A small self-supervised image encoder, trained from scratch.
Model: 4.41M parameters, 32-pixel images, arch convnext_v2, activation quick_gelu, patch size [2, 2], depths [4, 4, 4], widths [64, 128, 256].
Training: 2800 steps, batches of 128.
Data: trained on rendered scenes of coloured solids on a plain floor, 7.4 epochs.
Rows from block 8 of a small self-supervised image encoder, named by matrix and row number. Rows with one number belong to one neuron. Each number is 500 + 50 x the weight over its row's rms, rounded and kept within 0 to 999. All counts start at 0. Numbers have three digits each.
Before each neuron's rows are labels from the 100 images, of 14976, where the neuron reaches its highest value: "place" is the part of the image that holds the peak. Only what is clearly more common there than usual is listed. The data: rendered scenes of coloured solids on a plain floor. In brackets: how many of the 100, against the usual share in percent.
# fc1: MLP up (model.blocks.8.mlp.fc1.weight, 1024x256), inputs 64-127
# fc2: MLP down (model.blocks.8.mlp.fc2.weight, 256x1024, transposed), outputs 64-127

place: top left (27 vs 6.2)
fc1.117:536539560411567477578495445431532531476462498457456512538523509356457579624548548413476469514514425533505442474503422493494510558572482511575487508518480518402576499532515549492477526470592508
fc2.117:495540474471529473525459607472459554554463553502581443528449452500506491489439435402550489439414484526511558515463503528482531411545411487511604513451486510489495548520534486548524618529581470

place: top centre (69 vs 12.5)
fc1.708:399535464550564495401594508574630491493485551497489468446518426549476431464553501496571460484485494491408511493599534570446492457472540515533493435497567485494448549501518419535559469478467430
fc2.708:540599490369501445576541509578469481481470431436567512574480573533508499535523489562603494483458573450489659449584610482569521573499482437535544474467506482459499465506578481560575512443447513

place: middle left (64 vs 12.5)
fc1.272:565516471414469510545451553482432525530461384573527580479563457551395503528547505600539513516497392488562489499551535602487495548566528465515438568569583424419443467480472550442608498485515482
fc2.272:500485497490623546449465407542515487470463413467423587505486507482503567496527515572543471442521539444541537469525569487542458439530594537405536532538670469462561542511465450515482501490472521

place: bottom left (28 vs 6.2)
fc1.99:466527483503501467517534526464453515508519397469526486535500510470477476479547449471557473481526483545465518421549472451500486364543370516539520600556521522465483525505473513535427519407470504
fc2.99:576544510565473490471466514505505528477477435529479649546523431538495578490423569598549486515485528506497387517503556522507578472503404483569505557507542427589485497543455499458490520552589520

place: middle right (85 vs 12.5)
fc1.179:523501386471545453550534513510504536502504468521492529500384473534516438410597526488448603550479470482496498462549499487539556542529427496396462459469516490469485546492493476422453432491437555
fc2.179:500449501452525534468581529436444473517588478497587465532522527484510453493504459442458429505479505497411501463527560489507418512491469491502542519512476519464592447529441484625527557528465415

place: top centre (70 vs 12.5)
fc1.484:550449497529529482504504510512540461476505512528504514434486483468550483428532528520512457460500422532428432504537536426463535400389475515495587529543503517523570494536501416529498591498578456
fc2.484:511398508493451417505516551551476537497551465465476493460492520491495539505477605386407542486451595536493522508539521483492571467511531522442435436650501477506447575524593423442516466503488569

place: centre (70 vs 25)
fc1.576:490505407393328525485456439521429439530570475464500544381516438488553464512416494356444482480384458495466536513467623514565503525531453479478400467625501553539435569520440475485410542501534461
fc2.576:536518492554434455418442497500429507510490464517468524522441578467503400591521531519354450491487509493446531562433522619507497464591483419449469513464470536492503538515529472505551551453522457

place: top right (31 vs 6.2)
fc1.598:438469486420460579490473495499510475475546538554464526513587491516520486461578495476526512528558477464535490454472519525486497562490491457528591500412563385536410591489526471461553478455538543
fc2.598:617503588453532530510510432475533462476521468463545467503526452520466524455442558370503501440445501419448489425528533509448545503475525530480434563487482534510443544525515532498478424518460469

place: top centre (98 vs 12.5)
fc1.444:433573513467425524472424528551590531446547507564544565506537492503476443614447563554475493494485443571474452486550522431551483495445542603555491460496518497507535486546581630475392553432446488
fc2.444:567455549552484384525489483496515543560574558441612575459499468490525568456454482467456511454522552617459525482533512482520480539454409455528495500485565496492476566512505388505541472517480488

place: bottom centre (64 vs 12.5)
fc1.318:457459465454514503449504450546466413429558507561512427547437421459487515517549519478551490515497416495484402594454548498483539536460497501530475471513509435538539536502490572523444414544480482
fc2.318:491508526409488521504526547477492499572544427464553539534399465533411359491488582492438551500408592543455504505513408557487454555458560523571564507473549464565504568452463538493457481504544545

place: top centre (30 vs 12.5)
fc1.737:578471512488467524517638527468472516516540352597482512608586499521592395414577504532500494479486466452507571566489586525526505461486527495584596448477507619471497435425576506455469524523425544
fc2.737:469490534494490521347484521472570470436509433431563497493521563462573521496431501430574534493479487456461413483387434608588447493493526504412419479504508362532529455436608570340475526508488520

place: middle left (77 vs 12.5)
fc1.29:568437456465487462521557437547502456519513490471457503509533505446448524486564432525528454471493422488414514537417544469499506467529591460407556576566609552485485432511473488515500489428600496
fc2.29:531431503571479541499532524578498524468517499518467441482559467531502480532522487445543550469473498483505483499368563470464529488568438468502413558537465422566545528510570476406594495443537452

place: top centre (68 vs 12.5)
fc1.709:523416551492471435518471532573473621409516476527537563517623511506545533488498389470581382518515537486559560391574526548460456515475477533476490473529531516512456517549436504507446552380448508
fc2.709:482535508579445476445464577539532487482500532498481648456431520470481538582571554484488589481496509539543510534629616428560450477537486536513497514504531423527454480474381511489518552530533478

place: middle left (63 vs 12.5)
fc1.108:511467547483500427510552477439551525492506477572444464499596438439424521516479506474517576563477529500473487489566454595551518496396507559552462506436498538473460498403547455470483527494505552
fc2.108:549512430499464468537449438474512488494556415567482505532462543573463490477431470525541511438476477430538518493455466460445477475537472510506485507520460429597563467580535474460520372470505556

place: bottom right (69 vs 6.2)
fc1.480:552491535483453457427512444386540559480487491515539512446510549536467530516557408482483490504499492472419526514476395563434467573530454471524553602505517510506434524540526490497558520447468565
fc2.480:518488540530514570543512485459407581474522555549549484489476544574557482541487546597476518440532472494428508487480546481481441492497439512473503527579514543481586576425543490445566561591523553

place: top left (34 vs 6.2); middle left (33 vs 12.5)
fc1.635:563546516462485384521500496450453535436407503502473528474555509483597547492532567457476508560442464536509489494500476505599446385571432592483424502496450594426472552497498546468423535504500329
fc2.635:438553500460535500429500512516510494491422434547512493533517526517566546522537490533539502474530525485450414549497546559438578468473412409454504548518559411584490503478408419547436457536563568

place: middle right (96 vs 12.5)
fc1.764:574518404494495416497483530454311455442512455479522500456514449556559490558371462514526579437480533475567541487457493499532562512425523508461461515517475513496476555522525506491551499492556503
fc2.764:447477447477427526549574524538565519497525541604473570509491548595483611487514499421557492560534632429513594506451535387465488485493570566554526440497467371562512487464520471412542428557572507

place: top centre (79 vs 12.5)
fc1.259:402598498578584493437534479533585481450459469526495415546460489491427492510539423533502455452497558470484459513566472591451597593444472495490592543369555462454499520534507463583507485410528531
fc2.259:614528448472460388568457343541526520451494499490506485507538505447399479529622567541502532537503580510552530478528488412554504514555535595513454443533494490536541582475600543475614579498507528

place: middle right (30 vs 12.5)
fc1.596:518556546476507521419488514450518468482482449450554464418652515540461480531494492555522494510548500413546487552484565466500475563580513418472499473438613509506460541586522512548554431441485595
fc2.596:536535486480556502455476470588552540487454494510477448560419531526455560466560503517520482497502457512439496504434561533457565457483408521411535598516507467438538511469553470370516471503522542

place: centre (85 vs 25)
fc1.464:508557499530485513475523488449552458522533505498485512408468556529406496557524534481527487529548497430567465462540463521603499557503570373497511540546507507490436430511393525560526494491603520
fc2.464:503532488514519419531472590525506473592569544533509491569555544489484472537559487615447493437582486526453557556514458580474558463422501486483400526464370547547430492569558445464487508539587508

place: top left (55 vs 6.2); middle left (44 vs 12.5)
fc1.100:613550493426558443506528478552499445504615579487426574457574516554495470536533514516525511527542505429481395545522493527594487480519411535461531474484408574474514537421455477511542488507449485
fc2.100:510431426515466506525535444495519452427616600394484550477448491482444417492442564429490483484535465500552461503455525456547471453460455510504493513500469456516567553534425537434456516489560519

place: middle right (84 vs 12.5)
fc1.316:511502517484482460503523534496519541452478530573572599492458509529527458487480489571451572480481480531501581451495565527424561521597396522488499457441447470606562449543490574544454527539399508
fc2.316:408485565568534468521428505474469484487498558486623565490406472486479415490503507449516514495478524430362574489464564570530507476395469577514461543497521537551465509494470501493461445458465549

place: bottom left (44 vs 6.2); middle left (37 vs 12.5)
fc1.403:575581538512529529484529482530516501530534539534545482472497450557471491425524587579450486469446485577493486483546554591589518572466507481409477473504502423440434395528528484428432523474554498
fc2.403:475469470524454518496552421377557531464479426482441425524462568472488458460467526499520379469519477565498537514472433463538514443435529547540503438484497502507567467523527539489398393588564538

place: bottom right (71 vs 6.2)
fc1.194:472604544513539476533505545510575568471461425479549490499419528567476419520457489522449491511473462611520473466473454485462538479481424539450495428423500525509384555452544489523517475524503535
fc2.194:444507457548495468516420448449528543506481523522515553513490528402516561534511463603479465583516512519506429503515520465485440474506552434466414539410484528537462499434503522527379500511496457

place: top left (87 vs 6.2)
fc1.151:473517457522499523453482544469489596521448492475454427594480451517438567561581439573565476492521479490511507536576615485427479580453499523352485520506474498428505511451508478576535491520524424
fc2.151:519457571515521543480523431503532434431445464498502528477485564560565506525497566578559466391473526496587439532601601558485516574523489443404513524450442463466605554448533508443545400475591557

place: centre (73 vs 25)
fc1.4:558541461423497544517418501491546543499495466453481466473385513489409440433538425484422472526519448431538484556539518498520574479444486451449436546476517503563507465418545514454463519518513464
fc2.4:511523546498454452470496490589501433460605446488554490501487512453503499417557487531452471575574466552532463515466445512646501502489599470467506511549518590502543531543626491473498450489491523

place: middle left (47 vs 12.5)
fc1.170:509488507469524504541409447504440451515518546399539403619498455569419548392488458569496487510448384455465626538462532512532507448491565536513472470469479522426517487540519450588547424467515487
fc2.170:571397510462516480486444483477525453447480495501474520436522444515525459532558556492461446511578437525510445546383520411514457541518507509542471495543437538563503442524451501539539572479511462

place: middle right (61 vs 12.5); bottom right (31 vs 6.2)
fc1.326:533500459518521477549391547426534380429497439589562506455574556501480536457510564538535537451456541461441591446554550503431564553562426464505488581482566473482466525534486524502381435472511608
fc2.326:535473512503495475542470415507423551487548556485466523426380404460403484515516500532415513437521432426345387636497482417441472492615352476519539571502500458503443485425506416561472502508510486

place: top right (50 vs 6.2)
fc1.211:502479491557449450532530478529561523490507603466451649460499446518546492549518448440524562424447515507448443692518484548469433513486458429538535492426482410459505516471506481503559434489493468
fc2.211:533520594508503570595484468594500439518460597523525471483467560408480480514514512437472512475435452440570418489500534528490441563436570496521504524438508490542572545513471514496550526501410437

place: top right (42 vs 6.2); top centre (33 vs 12.5)
fc1.507:402519589448448384595535438492551431471573477453494432427542484591512451376462531471548507447449509583510603486456594468450559487609433525543505472429454417515492544599522522497492581441471472
fc2.507:482532541467414500424539543452480520491560538485544437432502488499523511593488474486471515433513510553344500549405491517492482505456455456477476519431516444587503460487529525559482440481554515

place: top centre (93 vs 12.5)
fc1.132:450507461482529466559485559499554577442538581540516423484477524464466494412546552520489525490508481492552436558522443432498492541539560453513505538397483601560560494539520546535534465416553537
fc2.132:502489516496574462567503415462400485405512507486434494483513425553496467548456484518486454602513469467467460531414534479497479454562493454514435559519537489513503456527461543542515585577554588

place: bottom centre (32 vs 12.5)
fc1.409:611465513474470557486494621501532551456470538513489500487488622518487505477570475515456490525483418461465425448530493568493542510470515509547636532535509495551443558514467521478571531516410471
fc2.409:589517504489464532500540509515493524521499436456521505502547464532543483502505479526451474504399484532454589568462491464460496571550534421441422500530504612498576456460421524590485458474528557

place: top centre (59 vs 12.5)
fc1.758:594499501465459449495487420476496511496530454562481529488483468489439571491614542533419572448455539515491435508564495480495498374483426487505526467587475489480569463565497505506482525496414510
fc2.758:401442489475466503445447515406527569478489504431529455458462510474501507538519481379518505474497508547532470559533481405430483531500411535534529553585442426495485489508471558510531398468462410

place: top centre (33 vs 12.5); middle left (31 vs 12.5)
fc1.297:490447576517429506483442560640508443415594474464532454508423504561464413493486498544440412511537389465566515585534571542516547602531538525599478462489522396522489511472551452440480579514499503
fc2.297:486424572488541422518499453543460479422494558478503476475499492476553553510551555499471495529521529539517549509472490553631457433549545563474411440432576541530510433507587533598478479484400433

place: top left (61 vs 6.2)
fc1.559:476509460558469415530446497522484461430457462588528601551497534441505525574512489512530507502470506535326490531531538468404439445472515515508462448482460516465440559459508389426427441492422494
fc2.559:496455525464630539563510451527591509463528519510528506424457498441503573490533542439538441504477537505510529434534481488499506541460486574463472568447503437511578551479460458617544424422496501

place: top left (44 vs 6.2)
fc1.295:509477551470458505493571485484577384549513471440508605518387505417502562463482544617462484415477404534494541540466435498523533547471478501542569531459565509428507583573512496459534575445512492
fc2.295:598574502528481607519496489535411506479562463591480483507486444534588527489462506410454464449491542456595550527430460465500535569583494487461435611516452409485509458535454477531519479490515502

place: middle right (35 vs 12.5)
fc1.526:511571541571397485576444540491490493542523453480555559559481505462401614451529448505498552597499477526510448511495507528486596558446435482491450518526462425523426501593450558415490492491540453
fc2.526:515453575497456447482538552412534503568468613534471550469447507535506483446498520553483509528425551507505515560457482503523474463517414489432565508589549526498446484467435529509557481513594433

place: top right (81 vs 6.2)
fc1.548:509558565495523465482460414445522467464442501480468482476519479515517486478593481382601465468500477470524429525492522514389521548437511554532546417571483432504567498554465470430484520483483547
fc2.548:499563538513396502552518522439516417456592581435620475509478549519466607497497529479544527546524494587491477523471436533475457405404540467461538678530523540512547481455579501622500405461415500

place: middle left (54 vs 12.5); middle right (31 vs 12.5)
fc1.551:472461489513472488604392540475442476499561498509528553550546607536535475479542443596438551544478463505489500519572578515498503599528564518417513477504480483517414670512512440529534517522501504
fc2.551:442563569479550402476493429470473566528522540522457521476427501433495477504514546539442419467467489410574445473503474437526515542419547564477530494448456548400444477460531475519499468485450530

place: top centre (51 vs 12.5)
fc1.309:454539485453450494551400423542531570545514499495479528549570416539449489459405502567419444517579535465498513512539470459459618538482497440501496446438491514527411504489516614493475459447479462
fc2.309:514499433611430481540481445485433431540560538521575529509487546516580466499566530593444498487486478445557528503472607507573557562594564544524506608519499506477502480490547473573486530569544481

place: top centre (42 vs 12.5)
fc1.30:526680475560490531560493498536487437505473494557620469511551435539460555565541533563483359466445418410515550375488517480421468503419449536534481502544439482507482451450478542553458481482506493
fc2.30:541400467582484543426446524437542473522549510449438565445545477547470534516552498455421417522544486577448492483559369496524435527550490478407555471473543431607496499539537408494529515540592548

place: centre (59 vs 25); top centre (36 vs 12.5)
fc1.683:524489482484506439509539506507521439506548495391559444515464487562562469503569500651517408491546428468583540517579511586496499434501518496497469492500496504464553528454460497489549426526519557
fc2.683:439489484433504532645466506527489451447566497495512564454427498468517561509458477515547471453539493546428434609404464495520502425504417570506464503500545550459451444574531510469459586551428557

place: middle left (57 vs 12.5)
fc1.241:471534462457450507584426484441430519498513551493544534490513518573550522415571536520567419470472488501461434481584496476410585497616529523588521522548569546508390445424461502409478481442508568
fc2.241:518432480450566557509448524486486437532454482516524549478468398493506474549593503563464479446486449459470455515445535404521471477581623486534472485522549556412565470481489410552514518554345459

place: bottom right (36 vs 6.2)
fc1.187:551400553506495530425481417452487537562481486531442429542461457501446486523463483472487525458541532539515496546547422574450527454538515496452512527521530463422587546481490533508498483522409585
fc2.187:484494541556467514544497499531514546456496541502599491630539527594537555501505475530504563492572468478467472501491474570488457613463407474520506476547530523634492565559514472477626538441580490

place: bottom left (51 vs 6.2)
fc1.623:539528489419541507518437505524512507540496467517501481576465555471532441555527439484555581470504401514537627477388494430524493542552585574529535556529464500484613473433507492494523453480505498
fc2.623:536462532566583496459482470543562520567595484457565458497561439448567523488537513419550451550594519519489488492440555516534471427474543498489387477509504393502516502488497575586490481540494513

place: top centre (54 vs 12.5)
fc1.680:544424457498566539423548617549495507496377538475480410497489462522495523425498559573544399619513526495547501509438497480531591553527443406464527441478456477536493529541503444496530510488436540
fc2.680:517507452482517530494528561532386543587500514375514498435529486408498449538406475486532521509525511490537501591493561461458537479494501510404493499596531516419504498499522486531592494467519502

place: centre (76 vs 25)
fc1.188:558477426538492532625507448536586436565500432504451506631484500498447545519528612547553492445489537505512482496529517464508513531558545475431515551439546568539501503463493448464508549482467471
fc2.188:449480571485447519561459527472503536434505446512533440527483482423567561503493491493605410543400504411449441498543612479514517437480442475478464505521473439542484509422658403443524604539451560

place: top right (38 vs 6.2); middle left (38 vs 12.5)
fc1.463:442492618430559434477415437427445499477478597469447554411561514569506490505554465419490532459436457435523525495528492616573462515538549502473525527391487534499480523545412509528580466553506408
fc2.463:500492570475485527530440491478575499523584535491542498530513477475526465470508618498547522503423491509536535487480434403456540516440493567516482551529498516351539479516478440425546608570404528

place: middle right (95 vs 12.5)
fc1.692:499457511423579407528501565390464539436481520568476474517574545460524486474514453502513524491435447445384533518523565457502568419444601521461440433535480469524421488515551557457523521456421533
fc2.692:513516500629492570435519523536513526480547518524528528474535446421475470489429487426595521469521545443476533510486499547426464666476647483481489482498518472519466433480529505502466454518452560

place: middle right (53 vs 12.5); top right (25 vs 6.2)
fc1.308:507514487502566414577562445499555499457505543476501559433532494477634489441509475420537451423492577431444507426511481537435522425507465500476500482530542505486491465549517431580517583399475523
fc2.308:551573440484508466487547560542481516481475529500529587478546520473488489596594466467467605486524517514399477519524502431425493591521503532498515428514500413491465458496516466483536527478496583

place: bottom centre (58 vs 12.5)
fc1.289:460509410452503588470504499554432472505546522519550537553419568497484542524452537498607507490588540472516495456486526422479511447497578502506586457550474556574562542488526413498471505524480557
fc2.289:554405477509422480517511570505482539495495562345464484512466515497528551413482578406502468477508471433544510455542589443469419505507545513585429462538431371432524549528396424543490550495418531

place: middle right (57 vs 12.5)
fc1.659:603516418457515510641479488533522527467496522472531504546487553507508521547549562497495590506476414512491513482498562548475544539371566508511409427396486584484454585499514559455529505530495447
fc2.659:463502511485466444475534463532501515512513552519492489363542532489613518571455515485596484422470446499521522552387579501539548512571585569443540420497528523515456524499588578531390462460526567

place: bottom left (30 vs 6.2)
fc1.456:449492373478529505495520484429447544457504442432523453507594489480493440450541482488447515476553498534516557546447538646639522608451604577523603536491482450421497598448469485453471509465555458
fc2.456:574399532495574539537481535434488613433557472441642438517548465410482478425501498516479471526481462520518501507504566428402564458517441397495441575542440483439473563574541508510513507499496418

place: bottom centre (31 vs 12.5)
fc1.325:444501442510533571531559459425545588448454513530485453522508454489502516427476459506507560446506506421561486563538434503430566484462562515579470504561460526445523442506522545508385454491502451
fc2.325:567516513542482471538537489516561481433514463493557507504521524541488454582533489532614572524523481499508499515578475454580489414481601590469563524496435539540500557555553580477585528432524477

place: top right (66 vs 6.2)
fc1.160:534428563512464451432497460431552364513441474461458589472467478499522535474572429486574463548510460500428543548481508500514501529599462516535513534519545454481503499510466508449444498458463516
fc2.160:522498496553436462577518591511452456495449576506512445540499492434505606514502596449520539511519492578507449556420399567475604541516406412496533539531501543498483482543544499490546563508530470

place: top left (65 vs 6.2)
fc1.757:452517539406556449484501531460587493508554403475520496480511490531453496575454530540509559518521563472380547650476451516533505468565540437514542504537482528433529481518462459503492427553521501
fc2.757:467542537524522509562514533449502432529588590546378523421523507472461459531460476495476453438507551511537467417501456490503572412472513506494510474533471442574497521560540451501586611488527582

place: top left (65 vs 6.2)
fc1.482:505482499437450342475547531428522502426585520496505522446455504433487562491584556542415477523484431463498502507447518478553535514515449508457467537517468411524417567499500522546567490583542382
fc2.482:528427581498463507531505482397478460494506503453472552421500496482443527507547496527435482482539535553495458504501540509490509526550577533592513512474585481441496523471441520501396407530472493

place: top left (26 vs 6.2)
fc1.102:374539450580595510484469556469449502572514455414559515487509404451468471400515475510482444554547524446604524511463462505472533550292433466510489634539551473459502555532477568509407527467509534
fc2.102:548450440507427530638524539486535493489510509523429581457511548541493529523409490536560565510450484437507500577547501505497512552544468427437572513575501482477529479501462511603486474470516462

place: top centre (99 vs 12.5)
fc1.203:596424575511462515446499428512493550462530419515482461510551480549509442575422540516474466499483465521433525613486445506550463443513471547509534555589459582463559551575537524564464528452428571
fc2.203:530422594490471426522530431528532470541469452495473503492505440510531477511494528508427532485392518516412557522482442592546546541491415426480453487540466430534440597497560582497516575526454462

place: middle left (70 vs 12.5)
fc1.408:626509544402548545468411455403542491451514535532475538512513447575538518497508530536409508429539543470455463520584485550497591486496439479523519533571483445452426523530515468486446516552427512
fc2.408:473539449462380462535508445410490615524567535501494440566449588503541530479429498517484505435529571458533570476573459501401528481462567537501536512503504496405495586435571467465533475524489516

place: top left (72 vs 6.2)
fc1.425:588525471541525492419610469442586462488621588520496576449546564515492516466511545451529512504537515509534458495464502479423484543573451509488529547545498478455457552629519500481543478571479408
fc2.425:458472587358536542551526545541483564410512479542463498448540460551453502567491432444434435484464483519524493500507441506474550466456447477434522492509417501449513563582512342420449416527521568

place: top centre (67 vs 12.5)
fc1.723:634573441415436520536466430529628558466455470533514527509505468576409523586456448517455555491429546541517444481514504442534477515455482526481499532564427483514522506562516538452484649445461478
fc2.723:425408488524451347441489466503572582495465446448516497497510550458473522500554476433466498513467581580438534572547490394456448495415511505559459569579458439422487474492436504510588397540482445

place: top left (38 vs 6.2); middle left (33 vs 12.5)
fc1.599:504488542532476476561536535490564595487461550525520510450486521468446473534509487444499561513536539463478551487487503524520518529415517494637447486496409488458521476412449614485542459515484402
fc2.599:438574463571526546395442569477479468532539541541554478505490416570513478482518466402510501547502543500389432589473500551476518482476532494494451568561558479476521551501448447522461540496526454

place: bottom centre (93 vs 12.5)
fc1.627:525477567475406570526513461574463537507496456465454461507490539522411485556489502519557409506329535583483521444506331565480531499529448536475485555464491608442480575510536516510471455493487556
fc2.627:445476563436497476547533579565529507407505444473579515420497385506496574450417514509486510442503455589520466482599580490526482446504474497573504461526436558460465437483506525461588446485458485

place: middle right (82 vs 12.5)
fc1.432:532528452516469570501524484485411471452525544499533479500547536461497500484460492512530535342458609429591459467476484476565445401455472431476464483482567623429470540433582491424496466411579605
fc2.432:511547408558465522489490483571496446484537524544472530549463426506464565453511461461611426424602490441554494487480598478486500546456517576558526539586479453482520460440603505414494543531531536

place: bottom centre (30 vs 12.5)
fc1.374:523411473457459521580496509554510532440508505449499548518500483534519478543450509470413482489514491546626445513528430527524568433488463497458471513466489460513670571422549507521499538544389456
fc2.374:452535563506472513477430445493488592461487480497437558485332506472473389462488442516432422457470467621471509521468548492452471464560549495495509589488538535412513493478537519552458509540521507

place: top right (57 vs 6.2)
fc1.361:544457493553543494533518504474520488567522427473445553470530464487409483485619471442476462497457505468461541527491475505408548506491519526476547458483515408515443568588521513451467538484568472
fc2.361:527486495507577510549565450559536442572606489579448534452424506550481529528406538518485467498596526449489482536517431488480508558582505434513579536437440576528506544547491540517484510643558506

place: middle right (32 vs 12.5)
fc1.333:493459499490522411622502512503490518459397512493566557474431540510436463413538509564641478407423493514491437452533457520437497405546430458481504458598485494489467493426495487397567391486481599
fc2.333:495462491447670520423457558430464494497531458537561502423575473455458474496520464502617407560556453501466454502515572497523544529542550596516490536531533529457414460498565518556503542537483555

place: top right (58 vs 6.2); middle right (33 vs 12.5)
fc1.749:540524544466499426454400597443504490498505500571599560543584484429460407542536444510433520495475472464472523432541600536435569447538368483443581606464519473581558541436517550490419468498547531
fc2.749:561484512529576482525549471609490558519496485572503465478505557468502510486507494428537542568489612549422497500582589496472482567471481518643417546556491471442350620487433540616472416532498528

place: bottom right (34 vs 6.2)
fc1.12:456574502549626523540501475432528503530401587483426544515549497525418609394636445500514434487490529485463605532485429458505520469477475519572525527482493504476475569488526544441396508459431529
fc2.12:530459529583464548538533548433483522439498562457439569513485480487493408525437562591530480529538532526543397512502529483531474460569399408564528467540517520433456476512542462537561510509488554